config.toml
encoder_arch = "pvt"
model = "contrastive image-text model"
dataset = "drawings of small networks of dots and links"
train_examples = 195000
image_size = 48
crop_scale_min = 0.8
horizontal_flip = true
cutout = 0.25
tokenizer = "word"
vocab_size = 54
loss = "softmax"
embed_dim = 128
encoder_norm = "layernorm"
encoder_norm_position = "pre"
encoder_activation = "quick_gelu"
encoder_mlp_ratio = 3
encoder_head_dim = 16
encoder_fused_qkv = true
encoder_qk_norm = false
encoder_layer_scale_init = 0.1
encoder_parallel_block = true
encoder_inner_norm = false
encoder_moe = "expert_choice"
encoder_drop_path = 0.1
encoder_num_experts = 4
encoder_moe_every = 2
encoder_expert_mlp_ratio = 1
encoder_experts_per_token = 1
encoder_shared_expert = false
encoder_patch_size = [2, 2]
encoder_depths = [2, 2, 5, 2]
encoder_widths = [64, 128, 256, 512]
text_encoder_causal = true
text_encoder_width = 128
text_encoder_layers = 7
text_encoder_norm = "rmsnorm"
text_encoder_norm_position = "pre"
text_encoder_activation = "reglu"
text_encoder_mlp_ratio = 3
text_encoder_head_dim = 64
text_encoder_fused_qkv = false
text_encoder_bias = "none"
text_encoder_qk_norm = false
text_encoder_parallel_block = false
text_encoder_inner_norm = false
text_encoder_positions = "sincos"
residual_init = "zero_last"
optimizer = "nadamw"
learning_rate = 0.0011
beta1 = 0.9
beta2 = 0.95
eps = 1e-10
max_steps = 8900
batch_size = 256
epochs = 11.7
lr_schedule = "wsd_sqrt"
decay_fraction = 0.4
final_lr_fraction = 0.05
warmup_steps = 260
weight_decay = 0.3
Rows from block 4 of the image encoder, named by matrix and row number. Rows with one number belong to one neuron. Each number is 128 + 32 x the weight over its row's rms, rounded and kept within 0 to 255. All counts start at 0. Numbers have three digits each. After the name is the row's rms in percent of the matrix's.
# fc1: MLP up (encoder.blocks.4.mlp.fc1.weight, 768x256), inputs 172-255
# fc2: MLP down (encoder.blocks.4.mlp.fc2.weight, 256x768, transposed), outputs 172-255
fc1.552 034:095141157148168128124111109100128061067156118133199121157191123154098138109099154152149113115100166136109104067078118139108108115148120093110186173142096110139096150153107160069183163121144127168122098145111114125190084127127149147145150150098080134182
fc1.553 073:104186166112194122128095116081091113127040130177117095131111143176134163157142095220140135111148158142158125135131087118136151140139109130119071121180112135167127060124160120157110154127131111183112106157068171144138128123157142101144099136116095143094
fc1.554 066:126087134094149147134088070135075207095199118126104109107103143175091122109100183106125097140139208073070150149124045064138067152099104123136111159137134144096086146169105105132115122146121139131092115085151097124123110135083133111115189167100127139153
fc1.555 089:094112172092131152104129112119131168144093119148080152163110175103124156125140175139197135124113129097086161130137121090082087078115137141050035129167180128118132183112128148120109115132161075180122124118063128060115115136161080128101109139105177152109
fc1.556 151:192167071094146102157149164165091103116128098112090079169176140087154149060122211168114123169150133079115124116124129151073117108134171159101119149132111166080133147132134103134159187111167109089099101176115082188155162075080077119157126104108113158143
fc1.557 071:095116075166093081129094143176182142102163108120141129122089119168147125127133116111046134079093168099093066098106119142153153145126109065164162085059134125145115129156084098151107126115047222136164179093196094163120146108109165150051124142121123127135
fc1.558 108:130128038159147080180114087186121115108127115168103098154064120191174075140197120156114170062142194127168110135084127159136117147110116090106121085108146096134141151141038124126148162147113135112135154104132104133093128116108185104079152126173105081119
fc1.559 090:153170131135141158110124084144177098171030112099144124110161140105108154053154124105137101131117086188118148131108197108107097106146133164139056135163109111109111142085152150093118104115150110149168129134129135108129153171144122099100132139119099144159
fc1.560 087:149139103184167155116120099124124096158124142106120129116127130183080138140079115062139052110107181154076162163076133088167196166091101114144168143130115158119066140126098140120104115168129113108124172099142147152094111170122144140159145092184121159185
fc1.561 094:139141107079123130106175074142138158140082069082133135108146161109152120112137075106087122138095124106109084085183158139128102125111122211156114146115123163145093137093062111154083102143067177184160127175149073142108154154154151108120126159097098152166
fc1.562 119:109164088132126120078141149112136133098075150105186166111113133099140125172118078156143173130137066109201129073194175178117150120152172107129147107099142151163158112081145094159136104109142104137163160176129134159154198098187105144107073138114133145104
fc1.563 150:159159091077143094105111136163090107160119088106065094130193143114111186081109203136087112153146148091109090098139114145073097077118145136080124175164131165074117172145163103119137154137113154125093088160107106169111158095101064111143129161087122155171
fc1.564 114:117084107102167142167122138127084166149196088121075159140143109180100138130119166107142151126215173050130151175150141113167079129127114133099125167152142117093143149173092147112082156124143123072115071080141089077102092230096081123107189107164149118112
fc1.565 120:123147147129128098109112137131100095080093160136162143133139102122181109166147101173101165103129096133167095094113102148111160128137156058132150102096149101155148109143156095146139138115118152170161126172107173153152180063164129154105088168084117125082
fc1.566 102:091081160117110155115124125133149096123167119171083121216161192125100163149098154117122091156122171075117115135082057116138141134118075151127150175182123107120112141208099148170125155141110143117057143068113135120090111144101145162168152111135144088126
fc1.567 124:115118128123155104166118162113094112169127167164126168171120113164143138136158150179162181080191122093153159183110133160152119145137129088094092102150139071130155119156120160116073175128168095086120106094093181086114148142138108137106126101146138094094
fc1.568 058:132100157158117155117124126108117139165130104131107123161163176083094160077086171118124139093123186090050119152095084139162142152134095143136178139152119092138084078131159148106160145113125142118084121072174098090142124163091119154156173166128116110178
fc1.569 130:137103119127112117121136154114062104091152148117140191160154090104168127134154138174143195089164112106155127097129098189132101116123158070103145125090160102168159101142124112139128164113151111116150090127109153118163195090148100171114125151096148112051
fc1.570 023:120134130111090143117053105164180059114126129104179141122113099142179115150095122177139112162107116174153136104067187116092129080129121122099140117155133091170120150095074158135062082111147085094136162169119178160169085143159096154186145098174126081076
fc1.571 115:119116114129061077093155180186141086155155147090110136158141142124149112079116186148132127115069074175123116125139096138091147102061165096081127060082103133142161142077108133116075110175120121148141212163108161155140127064161137114154156182136172159113
fc1.572 058:115134119111180076188117080133112174111113115147060108170106140196157139060149143162134151095134192138123131172137121141091051122122140135089063140152116115140127117135121121121139159116135126105122121161102091101114102136079129102099161187110113127099
fc1.573 144:143185035116149153110147146126149109154140112104166134106191103091109126173097092122089132155174130096152087124142143161163176176120109114180173145119133125105154161124102128104169182132092174150131118150198051160119146133106163145144127063151045109142
fc1.574 102:120108152068141147111144124116138153129136151116083148158170165092135135117095162120237120142126100103138200133142139119019104039127143118011101146134149124128143162121130148121131138124200040131105129109107137002143142140177114157116142169124191137117
fc1.575 096:167166109153182099140104105151167147184100153138152096117190163134163085083134102137170128158086108188125161129099151159120112114178152159131107154172118116144155127223173140101120152064194090117123094144091144093140153116172139094121099097126120117145
fc1.576 131:109131205089207163116121115058079157124120150154084141160128167135146145144152104138179135185145126097102180138107147122105135107134141186096144165174112126210128105128182176137120151122178075109104090129070159056138096182197114174145044132125150107092
fc1.577 056:119075100138158147112087131154125117171143118099153143108134107103128150118161147145139120092119203059095144119142105120132085118106112094109140144102186071111074164150136109154093159128146143127162100081191098118134178105133127153047087056121124126138
fc1.578 136:115115132131141164121127157141172093153102158112133161141132109109111204106133143111189122126124094088135189137133161119094117081137154064094110137101167141082156156145133163105097136117202061119136116081109176077147167126162024156087123128121194159106
fc1.579 090:095102159118091135088099176103104092121144145155134103159122143097117104175121148150122083154089139133113114106124042110147143133114103142137147092109081095155155104132182154172144092139107150127070190094127171156122120074104188170205139107147151116129
fc1.580 110:109063189121129108146076132119028133112161178149116155128068119195110096138147161127127144097168146145141138141126102118115094127129134104111154088118094101124080056158218113187110082129134130041112119086114176101117129104121136182139173186115178141128
fc1.581 083:138072159110048169123190160161151120101215129113115143184142170084139137169091164103131088172109104058089128123078094123132157125115112174137156142093146138139153143140049153148152135132129130132112169080139112093135105114121118199158132104153172100103
fc1.582 093:152126115113140104145122081113087128124090141177116110152108135162149105119180106192104159086145163165152094136103056164119075141122114139127084139200139071157112101171105115165153138132090168174089081145099156151078165075118193085130113143126081077127
fc1.583 099:151171088167114101125125167115138068130144143097164127084177078123124117138107069122060135131134102164176090110116138167151180156130129101175231138097083115149145069150156119134153134134097169091138129138183140185138178104120168137160126123144096097129
fc1.584 100:147150085148148118170163083145152187122110099104128147095106112153153124106162115116136169092163105116150140141137223141116118123159165127117111155132152160132145164096059124084114151104154098111204083168125075090155132167155080076050107138110120128115
fc1.585 077:141148168134149180106103093094111097086123107141096135153154152082114143101150126134128126116134170133116130151045096126109110130082108126103132137169163079130090147112109157128169164156133140158113161103111089106138165128102189180156155125179092101080
fc1.586 087:133134067126145144122107139127111095102156103121164135080137096118110133145153086133039138111156192127144082111122094172159113152134067111160170108098137098110084112145130080171158130124083206116148127108221091184130179123107179135108146102129071089154
fc1.587 088:140129169145176177131115125127110044170122138142150130124137099141086158124118078101107081158136144146123146157103158097157137149144080162200140159163100133113089060156200146158095113141123139106104089097147171157102107176126116159160127118147114121174
fc1.588 087:128166096151166093158123122103138153204169118116121125127171104165109147087119139127117139110165215136119121179138136141168120157127113112126117148166117100096136108177134127053112191123134145100113053114154076118098129144088145072104169094131073114173
fc1.589 079:162145107058171116137158139142085124140091168109148109062098094139131113159114116137122100130145127123157131141138175107071144112131152108104119101066132172111093146113132066144149113132128126145167113176139128124136172073164165168072109143157117172198
fc1.590 117:184171136076166082166140163152098138135092146102140067134189162113151153068137167161131102195125122113101156126134159159080103122166163186098099148150116194099115127121184071121145168098163107124152096188112092188158147078129104110129091112101079176210
fc1.591 121:140125133114168153175171107097124177142133123105139139097089110119126149102105104078114138141156154083100153181170202101162144143130150165160159147099128179131088108105115130093094134136140119083140090128152103103141099189122079138102133138118114154116
fc1.592 118:148140150172119163103103075117062086126050098118090164123104106141096152057194105128090184074134150173139090114132133124112083116107164085132130158136131117132063138065154104131103125144107153127174115152111125161150197131104115132098124198103095180107
fc1.593 112:142139120134164168101130054149156086171038095110083151123112152154113147095153094061103095091102139147111112129123187093110094111092116167134095149149132133138087151095113157127095079161094154161149128131140133116049141183149119122108144171140118132171
fc1.594 075:164136143159112109143148096158140136117089154119123122127108123114145099026174154167122152083103092195114119127132154116090078118122166120115038126121136096108101159074103104101119122133134124162203152200109114139134143086125166079067106162109091148127
fc1.595 131:105130189111171129113129098110147161159059147151081158150115174137140146110138147123184142126109092110122159138123167105079106082117169129067057147171155143140135163122135159109074115129154086157128119140010161036119112154207071125090102181114185164107
fc1.596 132:121083112143156111140096086154116072130135108180109195167083122157132107130154164124110166061179148101161086128085143158114085095113083081076087086148180086086082147160110124154103120139089162115103139098101153105060123177128113151082171175087167091114
fc1.597 057:131131128119248113102059142112114139200051113159112167113116155096123151080132126145107135138091166072093125142167137140101091101121152162119058123151169092122080125168216089157108122130120165148118097129066106116079179133194112147044077120123148163158
fc1.598 082:095119205085122156113152139111122162146113124117092155180122156103135171131111154121198152145118090086099178125144162083109133101132188149094086149135142115156157139102145163098104116122182069162139106114064142038141107154183053158090077148121181156092
fc1.599 108:141085175156122143170173143115127174098130184136152116122054040160146118115123116111148157088156142154141174160146160079199168179146148061189109105056127122155109103096117122072109105138168087119174102117139155119162089156119119103064120163145102164116
fc1.600 086:078148123149135131094105145131123092111052181145143163108079124104090135166146140099136176109123037101176135093153161122118149122124154107102143101111140163104140130092176127150129065132117111133140161129087201144141173114173064128124106166109187161143
fc1.601 100:177140159175153194142130105105133129069108071129130120110135090112076162135133135122091105119170157085126106148074128081164120167125100104166156212163198118090077185125077150121189150146097166130122094109147079166122144160043127121141146090185066105149
fc1.602 135:122167125150145191097100078151168053180084073172068134148121191104081152121152121094105123100121159127099092144046121108109117112090088144114092148162174096105096194125079165162125147164083162171125173096118110102071168177119154137126150082139117084120
fc1.603 124:141124147114071087128181194109112160105149177072144138145161097080174123126111125177159173149113054132144158113185123163127178138139202107123125115084110144176202085115146127102139144118177085142147124158102144134182144065140100123126061132110134151069
fc1.604 083:119178189136255188130096140049100127133089135180112126108085116146108198159135088136116135184172160067132142162106149084147150156134137162150118192168161136137108102132197128147161162127123145145118073137065112106111120163164088160120062094148121142114
fc1.605 091:145192152150175136153129144093121129166114141141189101085100104127087191146098161164122116129192130104117135193072139093165169153146155094138075135143168177097117115144120116100153140115127125191118108128057137116138117107113073103119129094164113143125
fc1.606 088:170161102154141074121138186079145126149104117090167154085127112116120128092103111164077149105090129157090078155143074198136129152089120139141118104149141156151096077138151094155139139177062171145121151184148089183079164073120189084167117121133092136166
fc1.607 111:122139108118115140127156177134166127106140143163153116185172137081155133174098133164152163140142120080165134134119095153163183152139102086137128130123160090114189176157087144083175170121143106156101138112101136142130123120112118110134084089153111084098
fc1.608 107:140163111134124143147124133125100129147106106132141105104134095141053172130117190148110161063196143141131105176095113113135120136137153063111067138133157148052119166131098115085131150121105148156126115108077112124130157119069096086111179090134106145123
fc1.609 102:135103165104134196147158170158164108081136124121134130159113141085116154130082160095136052204103112104066155146092128103119167141107105146137124104095142166135130143109098158135169110157121115154112177099145144134133054138131101188175133100189163138139
fc1.610 102:158084167129159159164141164180136095166184154119179111121150079104123147130076157093131079164146143108109155174093128104177162149140080143176102136110154125090109102191141136124086139126131129122093141058139166123130074149102115172127155087171139110154
fc1.611 111:115072148114148193075126085140141079142132122134046200185161162109129137137140101075165123151100133090160136114147117148083088078114091143112184187169154101143110144179148138182082133120138114094115130108133144094101175185167128178140124151094189087125
fc1.612 139:163134109178132133152098134144118127096115122158168087080101084141081124118116151115081107068160181124135086175105112098172149171131104074168120135109152139068071135144121081139171129131082174113121139095146110189126141113031135096140180089156086133148
fc1.613 129:132134111144143090175119088110082202127109132126124120088076096204144085101168101124117184083187139142170142146167188116141124156160178114139143118132086116153121125106143110087123131109144106060172077170121103118150123168120125077068117163107100153131
fc1.614 069:157161145153199141124105169097132094116047118169154161111125089087125196137141142212105188119160107119132101107065119173118100139140144099117078155172229106108126109141124094171105169126127157201142091156079127174100201103172116122098090128119106082107
fc1.615 099:138097086122147145144099083176131125111161133180129094150119173132109088105163163111154088145161192119150161151126108110112054120160088140122129103136128117060094185138116108153140174086171098061107137115155109126132094166096153119144197096122121097174
fc1.616 089:149111127105081065172186148207180144121147113130162087131126133133193088094108131167135097134079106142144132128211149140113156122135119156141072051112110142119158133086073106105073124131137110185157146178139118153132060124145127075113137205140119137143
fc1.617 096:123150169120109190104101098091098144119080067120060120133190153121048166113113148099132127119129176129105121130075078088126067113123138131110128249162166119103109203138105144111156141130116137143094107073084092117123178156092129110159145128138121105130
fc1.618 103:103123135105163074094079121135121074161093168169128150130127178136100111166116151151141136084116122102162109123124117171082126092116101097076105088165136115109099112157177113194119083142106132152094147122094189122085151119174145121146143162099169109202
fc1.619 098:106155153125185094136113113090134102186105160197131122175124164145136136115168126165146179070177158153153135189094150164131136140139108088086110066177143091146099108151155135093095180117137111126102132125076167065121123152177129120103112132111113118120
fc1.620 151:153128177142127151169154143184188077120135169163143075181137137119155122129120113110146072164111151147098166175055118099166200181131074118174109102123133099142138139153086168126101182153149114141115171086142164132106071136111171165138100071198109081130
fc1.621 076:119157085150140109090068132117132079130104078109125142105127116129104159112159127134039126120132136100139020095122102147107096105127134124128140148139146158086117131140173119171122123122036243113116130148134100163113193098110081128140134123097132157108
fc1.622 110:151146144149138103176136125094138169167181113144179112133154146143115111056129135162131123134113116157108127171108129173151104157142112179125134124201076129130132068159147146092159160117138127090107096137114080098156102129113136071194189119131110124158
fc1.623 078:105089160139158125102163157082163127218108122117146164134097113157097187094091127107100137103072124110046111182133107119149147156085106130131091113152157113159105126149131139093083093179073167143123154098123120131031105144141138124116100146157124143166
fc1.624 093:095116136134155167134083075200181131081149129188096110156092133160142136158176123081145091147154178105178143099110174061114124098178112110139149140094127098095140175148104156118101135070168118113123124085132151094139093167127082167086140123108157087097
fc2.552 041:116068084149119116144145098106118086133156079123109180180096093136113153125058124095125075115111153152147141061194085173149058133124091126153144074110136097129087156143084096113171112178136122131131154105106140119122110121138106100164134107100165079169
fc2.553 092:143081113164062121155136129189159138132170136096116152119127092090101096068084171084125106131076052159097137109118149091129113133092180128140145121060088087074168169111097141085131061150126129087161201097166118117128119093100143124123197126154144128148
fc2.554 065:091182104118141191074096072157126133120095086126139101161163163153091136094122141094130151164116158114080124082065067092144121153125141122134107179148109134115132181117115126079119141134123135150135134119103096140239150151150098080127121113044070131116
fc2.555 094:124167103115142171127142127114177145082142117048092082150155155149149187114145133113092143195128112159106098094102165159111108127119179146114139113129094156094156143117137142071105177106105163119116143126109097130059111135152119169165150137129143076100
fc2.556 113:113151154137175104155110106152105119150113147120131119069207117134167161106131102109119067183125111171130135130134164155177113165143101113158134168228148172140120124125164101126114176147140130140113071125141163141170106143115123103129113151116095119070
fc2.557 084:156117213118123169079065117052119156169115137146082156068111111052095135183114153147165163131218152140132156163139117094123129100086127088116122137127210091121099102091144133180133155148138104177126060125119135090124125179131135135142158144163129083128
fc2.558 094:111160113099135165085113082102152117122101140142128137187170164054127071110121129128139152108192106126177143122135147149099134114129109099127113099155118070081141162133159111112121137157137111091087169161118173124062168167114148160146125128081116091117
fc2.559 099:138193126127147107084125084140180127109055138138143121098182138097148093101153092164144136106133055141157148114119193149089140099176127103119074092141111126103137136088174115120136125105142099139142183164125156132097139162155139115112115148106112142121
fc2.560 093:103155106079163097119130111117091131116103155172125114148166156096122100120128116158130136133133078117161109091157156166056076074122164128059139115107104145132123148181152098115152130133108132108160096157092122098080177094201128182119162157087177168140
fc2.561 094:200150116152126150118134078195157128144059101135096115093119135130146109083127103112155121163082091133097153083138149106145179128117139183162115161140123101159094159101103126155105137130154098167167129205180130134156158182135143067124068103128094135151
fc2.562 111:162111132138114159152129130170057122109102146143041082150118161137164115199130122115159164153140132100116146083134042157139169115112094191140086169157163179142108108171090067208161134121154101172104122124090149126076178154129128107100085102090144128123
fc2.563 126:148140125151143116127080099109107106138105137103105152084189128135164129134100093115142097151108127178117156118130087176184122165128129097174107180189137147165131078130157114155172155137159111117084087127131174134180130125108134065154117097139102128043
fc2.564 113:162083141109066126119200188129057143122122119055055123122146155155106132148123115101128109136135106065140123150199111127158143123117131181149157188101098170165135077116139124150156086106132130098084109088163118119081185154104096129153119122154154150136
fc2.565 099:083130104130153152166103147100151112094094075227117095136116131150146087096168175099144122108108139185105132088093052113105069097115099157077086134171154099093150168180097161115150141159131117113083150098109124122168092138103144090120149105154102118106
fc2.566 108:130092132137097143132148135186124131121154108136069108233131177150141143132160126105136123141142178107122130146083054134160138159164075165158117136147121098149124123172113118142152153099148125096073186069120111119107163117119159114100100079125116096107
fc2.567 106:156080098144064134122158159130132153101167072061085110101147100133112106126129128071120120135118134158091136093139092130171107142126128143149186166109126127140129148123108112121162114102139135089158102114205095132226139140081131110136138093130109160107
fc2.568 058:128153125134149093132095152201084114101148091150133115097184149075147070190135124158150174138127179122099127086078099168123163108135091187092127109183178139062115194163111129167141169081133123192086155116106117133129105135119155129156151093182117107150
fc2.569 099:120118105131120137131154150110108133107097048121096080107105100153119141107173142092136133126118137166071148085136063111156081122097157163135110149113143137147125154118074146115138126149144119114165100111145096118226121134106111106100115093149091196119
fc2.570 028:119156120150135115105043135152162146132165104099087085082120136107052059082156114128132129170200148169076171147089215103146096154112152126202125099176099087109128135122114096178068168143145116138132093124128092145120121175138129175170145114124149104129
fc2.571 100:122179161128155205057125077076081125095103138115085144134153109082090160204118107107127157136136137150121129076101137156122112125117128160133117180167132199144073111115164098189168127077117132165121084167065139126155148120154089180168103135113140178126
fc2.572 070:154070145181089112127180195187092148146154150108070173090135128103162131181177093114120131131106134125118121151172113161163129138141112176133137118131240195128116103093130101174150111088137136128109101082195134131081139123124095089101107086188173163103
fc2.573 118:093145146164177117164095167112165142169089148179120112091066109155139189073137158122098137142070124120097122110164089094106097118110169169114084108184130130115177159123183110128085163120122146117114113156072151148120120046135079115111087119089183142073
fc2.574 121:135137099064127145120144116161112138100113106091133064153147169140126132094113109147159117159181128141132150116196122162100119103096100122097147095168108080126070151145146111099071099152150103124098200117130135110083161213111196135189141154122092129127
fc2.575 094:139134175115139148097164144082177138189084171073139155177111119153109210094076157114142071107041097147042147112123086076097119105084172105104066139137119159159144140099154158129101130127131115182194124138062176118102110061158050153122085140132178198151
fc2.576 154:139145182107188124142158091144116148171130158126158092129084159151158162176150131166154104156130107124112161184100166091125148127141132166124098082172157170154117123100105154124085147109157097190151084170085166094151068128198074106111107143155152170142
fc2.577 063:139143103096156148086094133144159139146131123087128122099164185117131139183112091121133131192109155132065140123124129161127150138122098140137129091178164157177100164118171091180070153073145122163149100147177133153090114155184124167156093110117151102130
fc2.578 155:096125157142132117141066109114145142170119164171104145099064107123112173117156164125136131108086098115108124101125107091073118081076197128095101137144167128126149150141128141175144086160119129137120108121082149089092140045163077134063110164127193156104
fc2.579 090:139136131128156128137087139113113104136103170180175128162091134133101075107080158114137137140060136101105156080118094107146160145119129122165143152122149114120123117197131127160125067193145110123095154118118173154054163134129141190140112132093145087170
fc2.580 110:114140094155166150137127129094148114089125131170137073131164121184151094108134152083105112115137161197101119086058093168159088134103102029126109118151149163133103146157121091023142142156126143116153146082126138166145117168113140109134141108075086135084
fc2.581 093:122089142123067143138162178186150168126195124121091119189153162081130150104085168097126067182107126129066132157089083077130117135112120145140141118089132101130154176144070105119136124143133132097143200077143108118139119084121151154110155099163134103115
fc2.582 090:096176105137106103110142102156084135138040114172099092136157153161156112149132110151147173061131137111150116100136078148148182137152088105137077135139127132155119106106080086152129122114137111181119144142130143143112184150134179075094086144086094132100
fc2.583 099:117162096119134170154142131114175140076132096100097061142136160152128187106166163102091131180146128145115088094096147134115096117109157152120122128126119165058149160119127133059122188145100165105116152114116080138059117153123121167149170125129116076099
fc2.584 101:129137122131156126129077147119144091130132169196188153158130110116100072125055144120133143128115124122138149091103087134143176143110107082150156140127126087110150110215153131147124080187146113119075154106123180154093136135125145193157129132114134082144
fc2.585 079:118175165153107187144086092125078118114104100137117163168115126103102130145194108133119237111192124095137115103097135128135122121084154150123134166122152128088106129121089136119153163211118140132153084138102073115120156185124110083093121147095102086092
fc2.586 106:117199080139139152136180114117137097061139117100154108193156140148137149122172119116086159132136096138174097119070182154133110143153197132124165169116074169100184113149128169054146163115104159080105124116093091148107137094136114156146150128107112090087
fc2.587 083:141200116127154106121106146079137060110101131152169121094159103139134125143113093182114124100065086193136107094092126182102147133109139119118115081131103163131139091102157121100165086132117133183134161146075160170056133087176154129200128137146092128129
fc2.588 078:135155125125138140118142100153067120133115133116044124121142109100148167182165117115121182092141121182122130091123091172128115126109140149125067085148165184105119127112125074143130128074120135176107157136077139131116178105149134145091120149111171179125
fc2.589 071:117147111126135161131128103146159137100095093130145134171201187150190120121128069069121157150094127144098134101065149178157131150160138157131129182145124104136141164176109162039119154116136134119167155080093109145118098192168120118095092117135076087106
fc2.590 106:213134134125123149156140098110072155115115115111112121089157143142188121095117070113136153128086136130090140102158102170170143154120121123152095200118127162193096067130098101140162134126153120187126098102125164153146147137119150094078076150087109122097
fc2.591 100:144155130112098159084138121107043155107064128138048165126153163120151089136169112131125162128157107121155126090193111170120106119130143205136096153126074170146128084095144095178169091110131123110066157143137110154054212133131163120134107160111138167144
fc2.592 106:159173099164152126153077094102103077110030117156152121103101099182118085089165067122121205051096116147150133084107152134153137140140172107146145168132115094131114155126130142087155086153134122112179110141115136161128170179110150082125097130091064136131
fc2.593 122:194176140146141178095138046152119117142062116120093129099150145123133109102149086138153151142085067125130155111074169117128152134141174190146097174126104120163121131110132157136128102123159095152151102161131146117109193193188129085111064135131113123144
fc2.594 078:172100089167158173113175081136168106126077136139142099133116131118123103067135153145137120106046140129122142081128135086132120141116133105131123163131171085123091238091059172088110156119155111151217170172137107148219156141102168112153137096122087133109
fc2.595 154:137156076163112126151147166090164109081168082082134100139124110149132147123161125121082159122134136143136092113094162164166134156139161115162172135085087135100169101131128148077138174120101168075113142111147077160094125110094147170146148088129105083096
fc2.596 108:150094095145119116164136141124094100051146105173107107108124090157187122145126116149120195089161152144129104067124078209161136125096103101135101130092162126133076039148100090143137151134130137146141110114132132141136126179111124126118128112146106116075
fc2.597 071:159134070104140098119091123135186146143159104067082105086151165138124127132104138129148104103145183166095129139105172181122142137139098115152122069104142107084065139115123096141066145058133119151143175151164107119103112155145132166147159112172096061134
fc2.598 089:111165095082143144143162147124138133077155134054141112181156167149126150131154112132105164149144111143145105152100198176101090123109182123094167102098095168105151140138168143036121140116110152102115138096115101124067135116172118171147157161145124090118
fc2.599 103:134136123104135145150140143174079120170134114150087028089168098146179110145081132134155045204146179214118144159131082147150105131141094174146102124144140144125129099112095057155147149123134119193114136146115138138085057113117176095133140118198102088123
fc2.600 085:114107146132140138085165135102129133133155184116053192149129113099155114150170117099128207179094063181128126079152135199098130120052183153097126130125116170160149120101141134156119097143126131153091144130096147124115146078163115100125102159122192146143
fc2.601 108:143122148144118101088157096163201122167129149099135119153096142111199178089113131118129050159040081136117117141195109113098158089122119128127062092120150177119112128118121114131105117118122130154134153171100163132134128080159068053117111124082166196119
fc2.602 122:169146134131115158214144127148128101087077096171144092088188103131187109115142103149125127110110124242071128033069121151128106113128122140116076140142128118140153134100065120082167155154131127186208125112116142140192082124127181150108123142137064093096
fc2.603 115:175141122144151183086166071136176147118053117135110106092117095088155149067145136118145146132122070136109141105134124101101117093048159139118039155136172100133133176089089122103099130222137113172169111185112120116123145156139096093085083165097103138096
fc2.604 101:110104095119043091162087132182123116122172137117157195147124113102120068072127125118121176081090128184110122045139140206120097128084161114105133074058110102093131117104113093096144081151123139099170213095151115133117123090109174125106166148141096137148
fc2.605 127:064091116118053157079135122140141119104140099097073207198147144067111106134147121087107171120116100112171104103157146175121118116105143133133162165108120109109161135107129110147143102152104147066110150079157096147088167146077128134148139162076122100130
fc2.606 076:155103136153105081102111137077121130150105132153108120126101126113101137164081176153144108100109127105058142132159052091143145136113088094141074136143160112140076119155091123205100117114143107136134146169116143137145135114096154114132112094121124204155
fc2.607 101:126174111133153145090149107144121126081095147156096115137206145092148089106160106115125138126174098153127126104119146185108132100154103071106099115159136200120120133131164072104175175120130120126088153097139152138074158159123123131107111140086112172096
fc2.608 111:111074107144086171083138129110169115102115113126081208150180140075104114144133092107109175090099095100125108116133130183156138156089105119167132190125119084155132123111132112157160101166110145088121148055214098151099182168088157121166104127092080099114
fc2.609 084:130166157103141161116145134137126119187092157102125133133156131096130179144076134136129061169076077178084138079080056121125127124146127143124048081156130185158149126101173077152156091100128128175138152128093150125113125068159125151117101141121186179118
fc2.610 089:150135147130084159090154170149093128112087171086092142116173143094135133195141095123124108166105096090164129084170107153159172132158105198160124165125123176137154109108182086190181110078139127133069140094180159154058204092131136120164076093138151153116
fc2.611 113:091100126121131168099116124141154099120121114138070186161115165103131103096197084081096123178074141106155110109138138143096070116114124191131166156130132115149135120138196129170168137150114154062113125099174097149075157115117142178141098112116145113132
fc2.612 169:122142174080133109132167118154097155172173151084173116160106144147154179153112155177147110170147121121090142161132122125138164115088149129116104078122137195158102111115102118094066130155146110195161100146087151099163092108202073115104123144127143183125
fc2.613 102:155155092143183156126107131124136040145091156188169152119145096112140096138074102148131141141098105170131146127100110156147198150156107121154141149133145100155148095154124168135123102166138117153136130149136173156052113167147152153152093116180102076146
fc2.614 067:183140153121160084111135109141085112113100155186140076141122159104185086133116146188161155111114119077171135133132086133117181124139143105129056146127143140133102072170145131184114110128160095192034121145096166166052178127161142088146114150106118113140
fc2.615 091:137075164133132185126128102159160126117107123225096110153085151113139143051154186097122088168138157123101121123135061078121100110127074153127040122173196133100079174097109100150124137159124132123110176113108121132100102177105108079128119110111118130115
fc2.616 108:133119107142089062129149135223145139156127108106123068094118116156224098095098108148140076141052115131120122134186112121114178115124103156133095054098104099167130136093110091145071112111138117147179185195181141127152127135143188073091111127139137146132
fc2.617 108:140185131115114202112084089139061120093077078142081121167151178137046112158168137116105200124171157135148103088038114144117061136156164164128103197139125126050123185108114118138151135141109155117095139064071085152083177152112148114133153123112113074132
fc2.618 102:134172139124149134134066156083095086079039146170181149122126138106079106092144103166134186101139075114164140092145126136123114105139157136144111140146108130122127083160185103155159090205130117115107118124095142151135160118136126149137110174078113155168
fc2.619 104:164125113154105148130105138113137110104122129089171123119121112142068073091064153074123107143070098132102149065125122087143139149104175134181152171076063113126147130129105149129144060196137119088173160147139125153166144113100142159152150122111125146173
fc2.620 125:152126166145153117147141122126094120111102131124148107075109085178158127107155065106126153100119121191132135128137177138144155123202160131121131086136138166126079089101153120068111128063128125156167095133137147136187091192138095100129124146184092220132
fc2.621 086:152112165132123068120088157131107143163137117142073089043125122110157079154108136157183093145174134157150142146159132147108121105115090160100102078143133102117089094106111100195090164117123107163121134179122117098148081167133176065119171120171126114178
fc2.622 104:150121097105089101095078154096134123072139131079052133100162143108146078136139113121133172167149114194113134073127082192113133113057176156120161103151104097155146097163170122145129140110140122097072157136136139120121176123128170176194124114136141103102
fc2.623 078:123116121118162070158159121067168124165112135141158132172100154151086130093073192172138075103078105090021142138099094087106110125083129131113047113130140112139110154190111129136134110133129122107161167148109121114126123065132144203128128119116152187165
fc2.624 083:145083152143102117123125133088089120170087145154120160132090123115116164127105165154127131096077108098056130114174022095141129134089106106136040147154185132152109132137081111195102100143130124145140150127093151139135172108100129106121093118086152213130